{"norm": "groupnorm", "optimizer": "soap", "max_steps": 15300}
Rows from block 3 of a small class-conditioned image flow-matching model, named by matrix and row number. Rows with one number belong to one channel. Each number is 128 + 32 x the weight over its row's rms, rounded and kept within 0 to 255. All counts start at 0. After the name is the row's rms in percent of the matrix's.
After each channel's rows are labels from the 100 images, of 14848 (inputs lightly noised), where the channel reaches its highest value: "top examples" is what is common among them. Only what is clearly more common there than usual is listed. The data: small renderings of single solids in any pose. In brackets: how many of the 100, against the usual share in percent.
# convs0: first 3x3 conv (model.mid.1.convs.0.weight, 96x96x3x3, each kernel summed), inputs 0-95
# convs1: second 3x3 conv (model.mid.1.convs.1.weight, 96x96x3x3, transposed, each kernel summed), outputs 0-95

convs0.48 090 [111 128 116 103 122 111 155 119 166 109 106 208 151 158  71 115 117 118 178 173 152 144 128 142 109 119  83 128 137 203 171 111 121 149 138 112 111 211 152 171 104 113 109 137 103 112 134 101 130 213  31 126 122 140 112 162 136 121 119 119 140 118 147 101 140 126  91 110  99 104 147 157 130 113 170 142 154 158 148 160  73 131 131 121  66 189 164 153  87  87 120  71 174 125 169 156]
convs1.48 072 [156 157 132 154 141 166 154 103  52 158 139 139  54 144 133 106 153 116 118  60  93  96  96 107 114 146 119 106 125 106 107 162 115 135  90 154 153 143 132 109  90 158  99 123 133  95 146 105 183 124 119 155 100 145 132  98  98 122 162 217 126 136  84 165 129 138 149 126 101 153 136 151 159 107 153 100 121  53 136  74 195 132 113 130  96 175  81 108 146 177 114 147 121 149  70  39]
top examples: cube frame (35 vs 3.8)

convs0.50 098 [153 131 146 155 113  47 157 209 183  83 131 101 133 125 108 122 120  56 116  92 112 144  95  76  90  83 178 146 121 216 133  97 105 136 131 119 148 156 116 126 137 179 130  69 117 103 139 111 112 119 142 128 132  89 166 139 105 154  87  81 177  94 157 164 118 160 120  91 144 102 191 130 102 124 140 191  90 130 117 173 148 132 126 125 129 125  83 130  71  88 129 127 111 168 144  95]
convs1.50 079 [153  95 113 176 118 164 114 138 116 177 169 121  87 145 156 134 171 116  76 177 174 133 172  98  84 159  28 118 155 120  80 142 150 186 150 165 147 154 162  95 146 142  92 162  84 139 163 136 105 166  86 140 158 145  61 151 130 124 112 185 153 122  73 122 135 108 140 140 107 130 103 109 195  98 152  89 136  98 171  97 131 153 128 129 121 112 181 158  70 141 130 137 131 172 146 108]
top examples: spring (39 vs 4.3)

convs0.76 180 [117 137 135  60 127 115 101 102 112 140 118 111 141 114 116 123 129 190 107 135 126 132 112 101 153 145 131 135  91  88 121 131 125 137 130 110 137 105 164  89 129 177 114 147 111 141 130 134 136 134 139 140 130 152 121 123 118 159 109 116 133  89 141 119 255 110 126 113 116 124 125 107  21 104 105 148 129 118 122 125 102 121 107  93 112 141 156 109 127 127 142 124  84 142 104 136]
convs1.76 170 [100 181 154 105 164 100 121 123 164 134  76 114 127 183  58 106 176 117 157 189  99 138 138  93 105 170  89 112 128 155 106 160 136 202 126  98 137 129 135 106 139 131  73 131 114  88 132 110 111 131 107 137  88 141 144 153  89 130 176 140  78  80 101 133  53 139 131 127 113 131 172 176 142 162  84 137  83  46 133 137 134 132  85 172 168 142 104 119 148 101 103 164  62 131 148 161]
top examples: jack (51 vs 4.2); star block (45 vs 4.4)

convs0.80 127 [116  96 134  81 115 104 192  89  99 116 118 137 146  79 134 128  86  89 123 139 135  94 118 142 137 112 120 111 138 116 107 153 140  96 157 135 107 100 153 136 146 105 138  93 154 144 130 114 144 102 127 103 103 139  98 135 117 118 127  84 159 115 196  84   0 146  68 151 158 112 144 154 195 102 107 114 118 102 138 100  91 116 148 148 138 104 120 117 109 108 133 131  72 108 119 135]
convs1.80 083 [110 197  81  85 165 123 162 160 147 139 141 120 160 121 124 113 138 121 137  94  84 153 135 109 129 125 137 136 136 114 188 118  58  92  44  53 139  70 134 127 101 114 147 132  80 140 131 144 130  81 109 154 172 120  95  98 109  93 135 197  66  75 105 146 114 125 162  85  96  78 123  80 110 104 151 142 148 170 133 124 197 114  97 151 126  87  86 122 164 109 158 132 144 131  99  97]
top examples: plain (96 vs 59.9)

convs0.41 120 [112 146 144  95 137  74 107 169 158 115  94  86 123 151 108 139 121 153 132 109 120 120 105 163  41 137 160 106 136 127 125 201 117 160  88  83  63 163 157 119 128  97 170 241 104 129 132  90 109  99 180 120 116 117 158 109 103 150  86 157 173 109 126 165  23 158 119 143 154 113 129 159 105 152 114 160 124 115 136 135 126 117  96 116 133 125 162 131 180 106 124 130 157 167 119  82]
convs1.41 129 [165 132  90 124 163 169  82  94 121 173 134 130 107 139 136 123 123 147  92 139 186 132  96 102 112 172 140 202  91  75 128 103 116 107 153  98  94  89 128 128 138 131 164  99 141 105 105 129  93 173  74 137 156  95 157 131 138 104 131 105 196 153 143 109 165 113 206 150 131 100  96 156  94  85 169  78 101 123 117  85 150 145 174 147 221 136 102  72 143  84 124 106 112 116 181 111]
top examples: chain link (36 vs 4.3); spring (29 vs 4.3); torus (27 vs 4.1)

convs0.59 105 [ 95 123 182 112 128 149 127 137  65 131 137 158 147 135 168 167 102  91 171 134  98 119 103 165 180 153 127 126 160 174 128 160 108 144 134 141 126  48 116 153 130 108 135 104 141 135 117 115 129 165 140 149 108 101  92 119 124 111 136 114 146 136 188  83 255  90  97 133 169 106 104 166 182  80 103 101 114 118 137 104 143 125 140 124  91  70 106 132  91 120 122 114 139  87 108 160]
convs1.59 102 [ 90 128 176 170 159 121 153 158 148 112  86 111 113  79 140 151 145  88 144 100 186 157 133  87  98 142 110 159 145 110 105 137 155 134 158  93 141 134 127 141 154 130 155 137 133 155  82 153 146  60 196 167 135 164 127 147 155 102 178 213 194 116 169 186 115 118 110 155 160 117 117 166 131  90 143  93 139 126 131  92  91 179 154 153 141 174 133  69 133  68 161 100  72 168 141 118]
top examples: star block (40 vs 4.4)

convs0.37 105 [137 108 161  91 140 150 126 103 100 145 148 156 135 126  93 123 126 164  80 124 122 147  89  90 114 143 136 151 108 145 156  97 143 209 162  91 129 192 160  98 122 158 108 125  84 162 161  84 131 175 132 169 131  93 139 106 120 160 126 146 222 143 116  79 194 174 110 124 113  88 112 189 115 171  62 116 110  92  88 151 102 154 161  91  99 125 104  77  90 182 115  92 122 158 150 157]
convs1.37 100 [190 147 135 109  97 169 121 105 151 106 109 137 105 130  88 131 145 118 117 216 203 106 156 105 129 155 115  65 120 135  75 120 103 165 138 169 129 193 147 121 174  80 121  89 118 105 105 179  96  53  99 166 131 117  98 130 106 139  84 145 122 122 150 103 155 119 208 128 144 102 175 120 158 149  95 137 120 168 120 156  74 175 160 136 123 107 123 139 185 125 146 142  89  76 105 112]
top examples: jack (37 vs 4.2); cog (29 vs 4.1)

convs0.72 072 [126 152 144  96  88 120 140 149 189 110 165  76 162 120 177 129  66 169 129 152 145 134 116  97 142 105 138 105 121 187 133  71 143 161 119 101  93 102  75  92  89 103 142 125 106 112  92  82 146 162 125  91 105 157  67 123 136  88 141  96 189 151 152  80 120 139 128  91  63 133  86 153 180 185 118 175 151 112 145 186  77 130 122 140 106 107 120 150 202 167 151 145 110 128 108 109]
convs1.72 099 [160 120  72  87 168 125  99 118  78 145 149 172  97 104  45 159 130 116 115  82 128 146  87  86 128 124 113 134  76 115 177  71 157 156 160 133 152 100 166 123 175 132  84 169 142 127 156 127 121  95 162 158 158 108 217 107  84 121  51 151  87 135 137 170 133 128 202 133 131 134 150  62 155 162 122 165 124 138  96 169 143 133 110 115 165 130 133 120 158 123 129 131 114  97 147 170]
top examples: cube frame (26 vs 3.8)

convs0.13 103 [108 123 161 129 129 124  71 112 120 159  79 132 163 103 107 106  96 130 109 122 126 160 118 235 123 153 114 143 107  88 103 168 117  82 116  96 182 154 153 117 139 103 159 137 111 137 108 157 139 105 134  53 114 142 195  63 144 167  92 106 106 110 149  53 115 118 127 142 117 109 136  91  97 104 225 100  87 109 116 163 117 154  99 101  88 135 122 110  71 157 144 121 100  81 120  89]
convs1.13 161 [108 112 101  98  79  98  69 142 121  81  73 113 107 147  89  99 176  92 121  94 134 116  70  82 151  65  95  90 138 125 127  91 159 175 148 103  71 151 133 207 128  73 137 149 106  71 204 102 168 150 116 122 106  74 161 156  96 117 126  95 140 128 148 110 100 116 109 147 129 108  85 123 143 130 144 104 141 142 119 183 168 159  68 120 124 146 141 159 137 119 117 141 152 162 151  65]
top examples: metallic (100 vs 33.8); sphere (70 vs 4.2)

convs0.89 096 [112 155 145 115  78 109  95 149 155 144 136 102 171 117 126 129 161 176 189 147 147 145 110 141 116 124 162 104 117  97 135  85 109 176 109 164 147 215  79  96  69 164  82  61 208 137 155 149 151  82 163 202 146 100 118 147 126 142 138 153 148 183  77 151 129 133 147 160 149 114 133 103 114  81 163 151 115 168 112 120  81  87 106 126 127 158 167 138 134  87 142 143 148 162 109  81]
convs1.89 077 [ 52 148 114 173 189 132 140  89 143 112 144 149 119 116 205 184 107 136 119  86  72 101 146 137 158 156  98 184 135 113 160 136 120 135 107 139  93 119  90 158 168 153 184 143 162 151 114 105 135 173 104 116 159 103  85 122 127 103 182 148  73 119 197  95 150 103 120 143 124 127 141 230 151 118  80 131 126 124 114 103 168 153 130 144 176 175 178 127  96 155 131 117 112 149 162 114]
top examples: spring (52 vs 4.3); cube frame (32 vs 3.8)

convs0.63 154 [135 130 147 127 113 142  78 113  24 118 116 150 145 168 150 113  67 126 118 144 119 125 146  82 204 130 127 146  76 142  83 207 121 153 133  76  96 221 116 157 143 126 101  88 116 109 141 138 131 135 124  62 137 144 135 124 121 161 110 143 119 124 139 105 144 149 109 161 113 115  94 131  52  88 197 211 134 108 139 126 138 130  92  84 139 121 141  92 121 172 105 145 108 145 114 128]
convs1.63 163 [160 180 119 116 148 172  89 100 108 123 143 133 102 166 126 116  87 162 135 166  88 171  96 161 104  96 104 109 118 121  42  82 138 160 138 204  95 152 154  79 147 106 148 134  94  74 130 129 180 143  78 161 170 112 127  95 115 144  90 137  78  82 157 125 141 155  82 148 185 171 128  84 123 151  96 131  83 146 116  72 139  62 109 143 118 112  77 104  93 131 141 155 117 136 162 157]
top examples: bumpy ball (91 vs 4.1)

convs0.70 122 [120 146 101 167 148 153 112 139 160 106 106 190 108 175 153 136 152 196 132 115 156  89 128 132  71 139 135 148 160 150 147 253 129 109  79  61  96  88 109 132 132 100 130 132 152 127 146 132 117 171 139 121 133 126 123 174 115 173  98 114  93 140 128  86  72 101 135 154 140 116 143 123  68  80 215  73 131 127 140 130  95 118 102 154 121 154 119 109 111 127 118 137  53 135 111  92]
convs1.70 130 [149 123 119  78 122 119 148 155 127 185 153 129 154 153 141 127 141 143 114 126  98 101 143 122 127 117 179 146 118 137 144 101  95 143 115 157  73  82 114 148 107 133 176  98  84 102  93 131 146 155  64 164 154   0 133 144 125 173 155  98 143 140 124 107  85 152 101 131 190 135  77  72  76 101 159 144  83 120  89 107 171 132 127 131 166 138 123 114 125 152 151  49 161  63 113 123]
top examples: torus (58 vs 4.1)

convs0.94 105 [117 122 136  92  92 118  94 158  86 121 101 121 172 165 114 140 107 128 134 108 130 142 120  94  85 140 139 111  91  90  97 208 122 127 100  81  86 112 105  85  99 122 138 255 135 161 134 144 128  84 153  78 130 149 165  82 134 199  89  98 171 150 134  94  69 181  98 137  88  94 117 150 116 152 167  96 105 151 129 109 131 118  96 122 118  80 152 126  64 111 126 118 125 142 141 118]
convs1.94 121 [130 136 147 118  91 108 139 147  80 115 104 121  99 119  57 117 114 161  92 157 146  85 104 207 117 118 122 140 107  97 129 121  57 100 149 141 123 152  93 157 105 136 143  88  78 102 102 155 146 158 106 132 142  78 138 149 120  47  92 165 171 134 143 100  99  82 163 137 168 135 140  92  96 148 215 145 127 110 154 153 168 164 115  90 181 113 144 115 117 141 147 139  41  62 136 127]
top examples: chain link (26 vs 4.3)

convs0.45 102 [130 113 142 175 118  99 128 117 194 102 105 110 149 127  98  88  72  68 107 115  98  87 120 126  98 108 152 129 107 118 140 136 115 155 144 106  97 226 174 117  84 138  93 130 108 104 162  75 165 152 151 124 143 147 122 121 140 125 130 176  92 154  92 144  83  71 130 151  95  77 111 155 129 126 127 135  95 124 137 119 117 144 141 143 100 242 159 138 164  98 138 157 173 184 168 190]
convs1.45 089 [116 159 163 144 122 145 161 106 163 174  83 137 194  95 153 165 163  95 159 177 167 133 122 157 170 183 105 166  79 121 122 113 158  93 146 123 129 133 144 151 130 106 148 159 144 115 155 144  78  76 105 101 144 146 183 111 122 149 142  79 123  96 170 133 166 157 146 117 157 165 140 139 182 149 165  92 153 141 116 130  95 145 179 108 109 158  30 118 196  88 124  77 101 182 127 106]
top examples: cube frame (59 vs 3.8); spring (38 vs 4.3)

convs0.57 079 [179 166  92 154 121 116 132 147 139 176 109 142 135 174 132 137 183 183 102 124 176 189 165 153 102 159 177  69 120  27 143  92  94 124 118 131 184 109 100 103 114 154 129 124  96 176 142 107 113 119  93  90  69 173 141  80  75 121 123  89 135  79 168 123 120 163 116  79 105 111 113 109 151 149 140 139 116 161 120  78 112  97 111 126 126 171 145 150 159 109 135  80  83  88 138 116]
convs1.57 074 [ 63 118 156  73  63 146  72 164 135 122 117 193 103 116  86  64 158 150 123 125  59 149 128 115 145 121 130 156 155 167 151 139 127  99 162 104 130 137 107 101 136 112  87 105 168  72 146 137 138 143 124  69  70 150 130  90  83 128  91 128 103 205 116 144  83 101 125 190 129 117 101 156 138 134  82 126 124 146 118 107  54 153 153 165 141 145 126 138 120 126 106 140 102 143 172  61]
top examples: metallic (73 vs 33.8); sphere (26 vs 4.2)

convs0.42 115 [126 112 158 197 138  51  80 104  46 125 111 118 100 162 126 153 170 138 109 108  84 124 156 110 110 117 131 112 157 124 140 105 106 151 130  92  80  76 150 113 104 175 112 233  82  97 130 136 111 114 161  89 117 104 147 146 112 182 127 113 127 102 110 134  11 100 127 191 148 148 150 123  88 111 191 116 117 158 120 113 102 121 128 140 101 124 134 127 139 126 117 109  92 145 101 131]
convs1.42 122 [120  96 137  65 101  75 135  59 155 146 142 147 168 176 145 146 131 127 118 113 130 130 107 130  64 144 121  68 105 105 129 124 120 114 186  81 131 128 141 108  80  41 119 121 105 147  82 141 137 148  67 108 111 131 163 103  94 114 188 172 130 129 136 158 148  60 126  67 145 146 150  71  95  90 140 124  90  62 104 154 108 122 125  77 178 119 100  78  91 125 110 103 119 103 137 118]
top examples: metallic (77 vs 33.8); sphere (45 vs 4.2); egg (25 vs 4.4)

convs0.58 092 [125 147 127  93 122 186  72 115 180 148 220 170 119 102 106 130 130  94 140 118 160 167 128  50 143 118 119 147 112 119  87 166 133 146 124  92 112 121  86  78 106 150 151 113 127 166 132  65 131 124 142  72 135 131 101  82  96 104 117 116 163 110 148 138 237 163 111  80 138 143 128 179 189 150 124 167 158 117 134  99 110 115 109  88  95 108 112 119 106 107 118  72 158 132 135 170]
convs1.58 106 [169  58 124 148  81 137 105 129 130 110 113  62 165  91 111 137 139 117 158 116  87 104 189 146 135 122 145 101  91 102 132 128  71 139 136 125 101  72 110 142 167 134 101 128 116 166 138  70 121 153  79 172 160 120  95  75 156  85 200 136 209 113 154  95 146 157 143 141 147  85  76 164 102 146 129  98 218 137 126 171 108 120 105 165 117 105 128 139 157 146 146 136 155 128  78 147]
top examples: star block (42 vs 4.4); jack (26 vs 4.2)

convs0.87 146 [114 110 136 143 139 159  95 182  88 165 133 132 155 112 166 102 126   8  97  74  89 147 141 110 132 109 158 128 117 121 115  94  78 149 125 158  95  40  92  85 113 159 139 121 171 184 155 111 126 129 109 164 139 143 124 140 142 113 139  94 137  85 235 108 152  92 109 138 134 120 112 141 198 134  60  78 117 143 137  92 109 119 151 117  96  88 135 134  99 117 118 110 134 131 110 119]
convs1.87 134 [121 138 104 110 182  88 148 153 203  76  82 154 126 113 107 161 104  84 166 103 135 121  78 145 173 148 130 107 136 110 167  68 104 126 108  90 118 110  94 113 167  81 109  85  74 138  88 138  54  96 153 118 129 151 155  90 129 129 132 166 134  66 113 135 119 159 134  58  80 128 137  93 134 139 168 141 204 132  83 137 164  79 152 127  83 155  97 144 133 135 107 126 194 127 125 131]
top examples: plain (98 vs 59.9); octahedron (31 vs 4.4)

convs0.11 089 [ 84 137 107  92 105 121  72 109 102 148 144 112 125 151  94 165 115 244 115 104 125 131  66 104 140 177 132 162 104 147 150 154 111  94 144 146 110 160 153  67  80 138 114 225 122 114 120 127 150 140 120  72 142 145 157  99 166 134 129 140 148  97 123 103 175 131 166 119 159 148 158 182 129  74  71  97 111 120 125 140 117 121 118 102 123 168 151 124 188 184 167 158 170 149 108 114]
convs1.11 085 [174 130 176  66 123 105 170 152 119 119 187  82 129 125 142 126 107 175 116 147  81 164 124 143 129 124 142 122 131 164 105 173  75 103  90 147 121 177 149 173 128 133 149 120 159 123 150 136 138 132 102 121  65  61 124 206  95 131 119 130 159 136 133 178 148 151 169 111 167  58 115  76 112 126  77 140 193 138 127 179 120 146 180 196 141  98  74 157 142  95 127 108 115 137 144  94]
top examples: torus (33 vs 4.1)

convs0.65 092 [114 129 116 112 110 152 126  90 161 135 145 136 143 140 127 125 152 162  95 122 147 143 117 130 136 129 127 131 126 177 129 167 157 158 131 144  59 243 110 147 116 118 107 155  93 135 138 137 136 124 143   0 129 131 161 112 126 155 105  85 208 150 100  88 144 139 140 122 101 124  93 144 132 132 141 136 111 109 144 147  92 135 172 103 154 239 132 175 130 134 116 123 109 134 138 172]
convs1.65 103 [ 81 105 130 140 193  98 165 146 133 138  83 139 148 148 164 108 122 123 176 105 162 127 115 142 124 108 110  84 108 119 155 104 108 149 130 102 177  96 146 119 169 102 121 147 155 175 136  88 109 121 162 110 101 213 108 162 124 139 129 220  76 154  83 139 128  87  73 135  77 145 190 141 145 143 168 147 183 116  79 103 101  99  77 102  83 124  95  63 139 111 150 135 137  90 129  85]
top examples: cube frame (34 vs 3.8)

convs0.95 138 [104 121 115  51 134 106 175 146  64 160 131 134 195 112 141  86  80 198  75  98 109 125 104 140 119 118 156 168 113 116 105 173 114 150 146 105 137 176 132  98 115 132 118  92 155 164 141 102 156 120 106  45 128 167 122  98 105 145 151 143 101  76 156 103 125  98 120 125  71 132 102 115 121 131 186 155 141 137 131 133 107 156 142  75 129 212 130 108 101 121 136 112  78 108 103 210]
convs1.95 176 [114 135 186  85 126 115 125  45 154 122 116 130 115 151 117 167 165 137  91 177 133 151 107 128 119 131 121 146 136 107 159 100 148  98 123 102 140 110 148 135 110 175  52 121  99  17 155 118 118  93 152 146 119 113 186 114 138  78  99 101  96  87 118 130 131 154 179  94 140 146 123 103 194 129 136  95 116  80 136 154 145 102 109  88 182 101 104 210 140 149 124 180 131 182 108 100]
top examples: plain (91 vs 59.9); cog (57 vs 4.1); sphere (27 vs 4.2)

convs0.20 081 [141  77 143 127 163 117 184 121 185 136 139 159  98  80 165 167 137  52 146 104 135 128 132 133 103 141 154 118 134  38 130 114 151  97 143 162 161 176 138 134 150 101 147  54 116 112 138 124 144 177 154  90  88 102 151 159 143  79 107 116 152  78 148 100  69 110  65  80 108 113 112 134 142 143 104 144 164  63 175 114  85 106 131 120  81  92 148 109  82 107 129  95 144 143 123 176]
convs1.20 081 [ 77 110  85 113  69 108 122 103  91  81 129 126 163 139  85  85 178 138 111 111 138 129 106 113 130 161 159 124 138 138 142 105  84 112 180 101 103  85 155 147 100  89 127 128  63  96 114 130 127 113 118 162 135 132  77  70  80 111 128 109 167 159  59 160 120 137 192 151 183 140 176 145 128  87 184  74  87 118 116 166 189 153 111 154 167 133 147  97 103 142 153 109 162  81 161  91]
top examples: cube frame (53 vs 3.8)

convs0.9 117 [101 110 122  60 113  84 141 145  89 131 130 191 143 108 148 121 114 137  81  58 142 132 102 102 165 139 162 137 148 136 158 202  94 114 148  91 130 226 106 131 115  54  97  15 137 137 121 156 120  79  93 122 116 157 172  89 131 113 116 143 120 168 150 133  67 116 138 126 143 147 176 133 148 136  95 133 157 147 143 125  75 151 117 115 126 132 121 104 107 117 124 127 157 101  94 181]
convs1.9 127 [ 73 169 169 124 188 113 163  58 110  73 134 141  77 120 128 105 102 114  76 163 117 134 106 122 129 100 127 113 142 151 131 139 131 132 106 170 161 147 154  91 145 111 126 105 142  87 178 212 133 133 142 129 140 124 124 142 134 101 130 106  98  74 114  85 157 126 150 107 144 136  77  31 181 124 122 114 121  49  81 145  90 101 180 175 123 160  85 160 120 118 117 141 151 190 135 117]
top examples: matte (61 vs 32.9); bumpy ball (27 vs 4.1)

convs0.77 090 [144 149 142 143 154 114  98 111  99 122  94 124 153  84 171  67 139 182 124 140 159  96 105  91 127 126 139 147 182 162 172 107 129 177 161  87 111 185 146 153 127 154 124 136 128 104 143 127 157 170 113 135  71 130  98 165  84 181 106 133 200 124 106 110 108   0 109 157 161 101 129 129 131 173  94  94 118 112  91 133 103  89 150 133  82 141 112 111 110 117 137 153  89 139 125 159]
convs1.77 104 [ 95  67 179  82 111  67 121  72 110  66 156  91  79 198 129 109 167 169 110 134  93  78 174 154  89 186 152  92 147 121 118 131 141 187 148 114 118  89 154 145 112 158 128 142 110 118 167 115 137 100 176 118 110 111 123 121 174 103 103 168 132 142 100 110 130 176 167 172 127 134 194  96 108 128 129 152 160 140 148 167 115  72 171 158 126 120 184 127 129 153  81 102 125  91 134 146]
top examples: chain link (33 vs 4.3); torus (30 vs 4.1)

convs0.0 123 [132 135 130 114 110  98  65 145 198 124 125 122 115 121 119 144 147 126 131 123 136 142 133 192 115 159 146 141 115 113  98 191  94 143 121  96 165  20 108 136  99  91 135  94 144 121  89 148  94 115 134 145 136 134 127 122 154 143 112  79 191 106 163 139  72 164 155 144 155 109 119 119  49 126 204 106 107 138 148 142 163  86  83 128  94 140 136 118 201 145 131 131  58 122 123  56]
convs1.0 140 [131 148  65  52 104 191 120 189 138 162  90 154 120 145 109 151 141 116 155 125 153 119  93 188 141 105 132 156 156  87 165 117 135 183  84 127 149 133 115 167 145 111  86 136  70  72 152 131 196 203  59 142 125 116 102 173 135  99 113 104 132 150 115 108 119 157 153 185 147 121  84 109 105  85  86 149 167  91 115 140 143 137 109  64 135 163 145 123  99 124 140  89 125 105 136  99]
top examples: metallic (76 vs 33.8); sphere (60 vs 4.2)

convs0.27 096 [126 143 134 125 129 101 114 151 164  99 161 149 141 167  93 146 172 255 132 138 124 129 131 158  69  66 115 150 191 176  88 149 108 186 106 148 125 153 102 107 126  76  95 172 135  63 111 152 142 116 176 101 138 143 170 109 130 139 100 135 135 154  77 141  96 122 182 131 138 132 110 101 171 148  92 165 105 163 154 139 126 149 173 148 125 178  85 142 100  91 152 120 153 133 126 178]
convs1.27 118 [128 176  63 113 159 158 200 167 128 115  74 111 123 130 147 112 153 133 158 105 146 110 169  54 156 186 194 168  83 121 145  82  95 132  90  99 100 121 119 113 119 130 115 118 153 179 101  89  92 108 108 204 159 136 113  77  81 132 121 203 155 142 115 126 113 150 137 117 140 139 136 143 106  99  75 110 141 132 150  99 186 126 115 115 100 109  94  79 171 150 136  96 174 108  94 104]
top examples: torus (55 vs 4.1)

convs0.81 080 [102 142 156  88  82 101  76 125  96 117  91 202 166 110 131 123  78 120  85 112 129 100 101 151 146 101 176  94 117 132  95 159 139  90 145 157 106 125 155  69 110 116  97 255 164  86 112 156 142  97 114  96 119 167 114 138 113 179 122 126 147 115 115 134 140 128  98 149 168  99 143 172 107 132 190 129 155 120 137  99  75 141 148 127 144  96 148 157 170 120 114 117  72 128 127 138]
convs1.81 090 [174 116  85 136 148 159  82 115 155 116  74 116 115  96 142  90 139 162 158 144 191 177 115 107 132 226 100  76 112 125 179  83 128 145 140  90 140 159 150 174 164 169 127 163 110 129  88 170 151 176 154  91 134 136 170 138 136 124 193 116  84 119 157 147 130 109 126  62  60 122 135 153 106 123 102 120  83 133 120 115 179  98 102 111 118  97 103 114  99 139 114 104  94 111  59 151]
top examples: chain link (31 vs 4.3); capsule (28 vs 4.2)

convs0.7 088 [122 125 124 132  89  83 141 154 149 116 133 156 140 129 120 121 148 118 129  86 163 125 126 168  92 108 151 172 127 173 154 106 128 107 130 169 111 198  87  83 139  87 160 213  97 139 128 115 146  94 135 104 110 136 111 103 159 193 152 141 101 138 118 144 139  29 127 131 121  96 137 166  70  99  80 144 148 126 153 109 141 132 129 156 109 207 147 169 178  41 165 124  91  68 117 119]
convs1.7 083 [134 121 119 110 187 176  58 127 139 141 165 160 136  93  88 135  90  99 126 164 139 131 134  89 102 194  44 109  92 139 164 110 122 138 126 185 144 187 151 151 111 144  80 106  79 122  80 140 103 125 175  98 119 202 134 128 133 129 140 137 114 113 193 161 144 147  92 175 110 138 103 160 147 160 125 111  67 159 154 154  35 135 144 131 149  97 107  86 140 107 101 111 139 149 142 114]
top examples: cube frame (39 vs 3.8); jack (34 vs 4.2)

convs0.1 098 [ 72 143 151  98 123 124  12 133 138 129 149 173 157 106 116 112 149 134  81 113 124 139  97 153 145 150 143 122 128 106 148 160 131 171 157 132 108 129 156 101 156 145 122 231 119 139 126 173 136 131 161  93 121 158 127  95 143 114 123 140 169 114 132 124 235 137 123 126 134  83 104 130  68 121 237 125 150 129 136 128  75 157 111 140 127 157 122  95 148  96 130 111  66 136 106 121]
convs1.1 096 [148 116 101 143 126 137 136 168 154  91 106  93 117 156  91 120 151 174 145 149 120 109 114 155 114  87 105  56  48 135 138 115 119  72 142 150 112 163 125 144 123 111 138 148  38  60 129  84  79 142 113 135  75 104 189 121  80  81 128  81 125 187 130 165  98 137 141 137 170 125  87 114  75 133 175  89 119 134 152 135 138 122 180  75 163 168 145 173  95 140 114 172 135 109 108 122]
top examples: cog (38 vs 4.1)

convs0.5 078 [102  97  90 104 138  96 129 130 157 166  58 102 138 194 153 131 115 114 127 141  95 111 156 135 112 135 159 148 175 198 157 150 122 140 136 138 157  73  90 126 142 118 159 130 145 163 137 138 157 137 144 116 162 163 158 150 182  81 116 158 160 140 105 113  27 128 120 111 147  94 113 131 162 139 238 106 114 126 158 114 123  99 119 108  76  70 172 150  91 152 102 101 159  86  75 132]
convs1.5 078 [144 144 138 132 146 108 153 121  96 140 129 115 154  68  79 103 147 153 132 138 166 117 117 163 113 170 104  85 142 151  53 169  87  92  92  73 139 152 163 102  94 116  73 169 142 126 112 141 126 115 148 108  79  82 143 112  79 126 193 115 113 170 136 117  90 188 211 170 118 126 144  84 143 113 157 165 138 169  92 193 141 178 157 171 129 111  81 134 134 122 164 148 141 145 157  75]
top examples: chain link (28 vs 4.3)

convs0.52 102 [183 108 142 100 138 135  61 139 102 151 106 107 155 154 128 100 186 240  73  97  96 160 154 143 161 144 142 135 146 201 144 143 103 122 118  96 141 128 156  86 101 129 110 179 161 144 121 161 169 141  96 112 115 155 173 110 140 134 120 188 110 106 135 187 164  92  91 150 117 143 129 167 164 137 157  80 135 132 132 138  91 160 121 124 114  62 142 108 164 100 134  86 171 117 136 195]
convs1.52 111 [118 119 135 186  94 170 158  76  81 113 123 143 180 164 102  75 112 108 186 140 134  99  60 143 138  82  71 123 148 187  48 131 117 152 150 141 124 119 135 155 122 128 140 128 120 119 101 133 162 143 117 163  96 135 154 142 123 123 134  33 127 116 127 101 109 154  90  78 155 135 159 177  98 120 151 115  96  79 139 179 160 123 191 140 188  80 120 177 161 172 124 131 150 102 138 134]
top examples: spring (38 vs 4.3); striped (28 vs 10.2)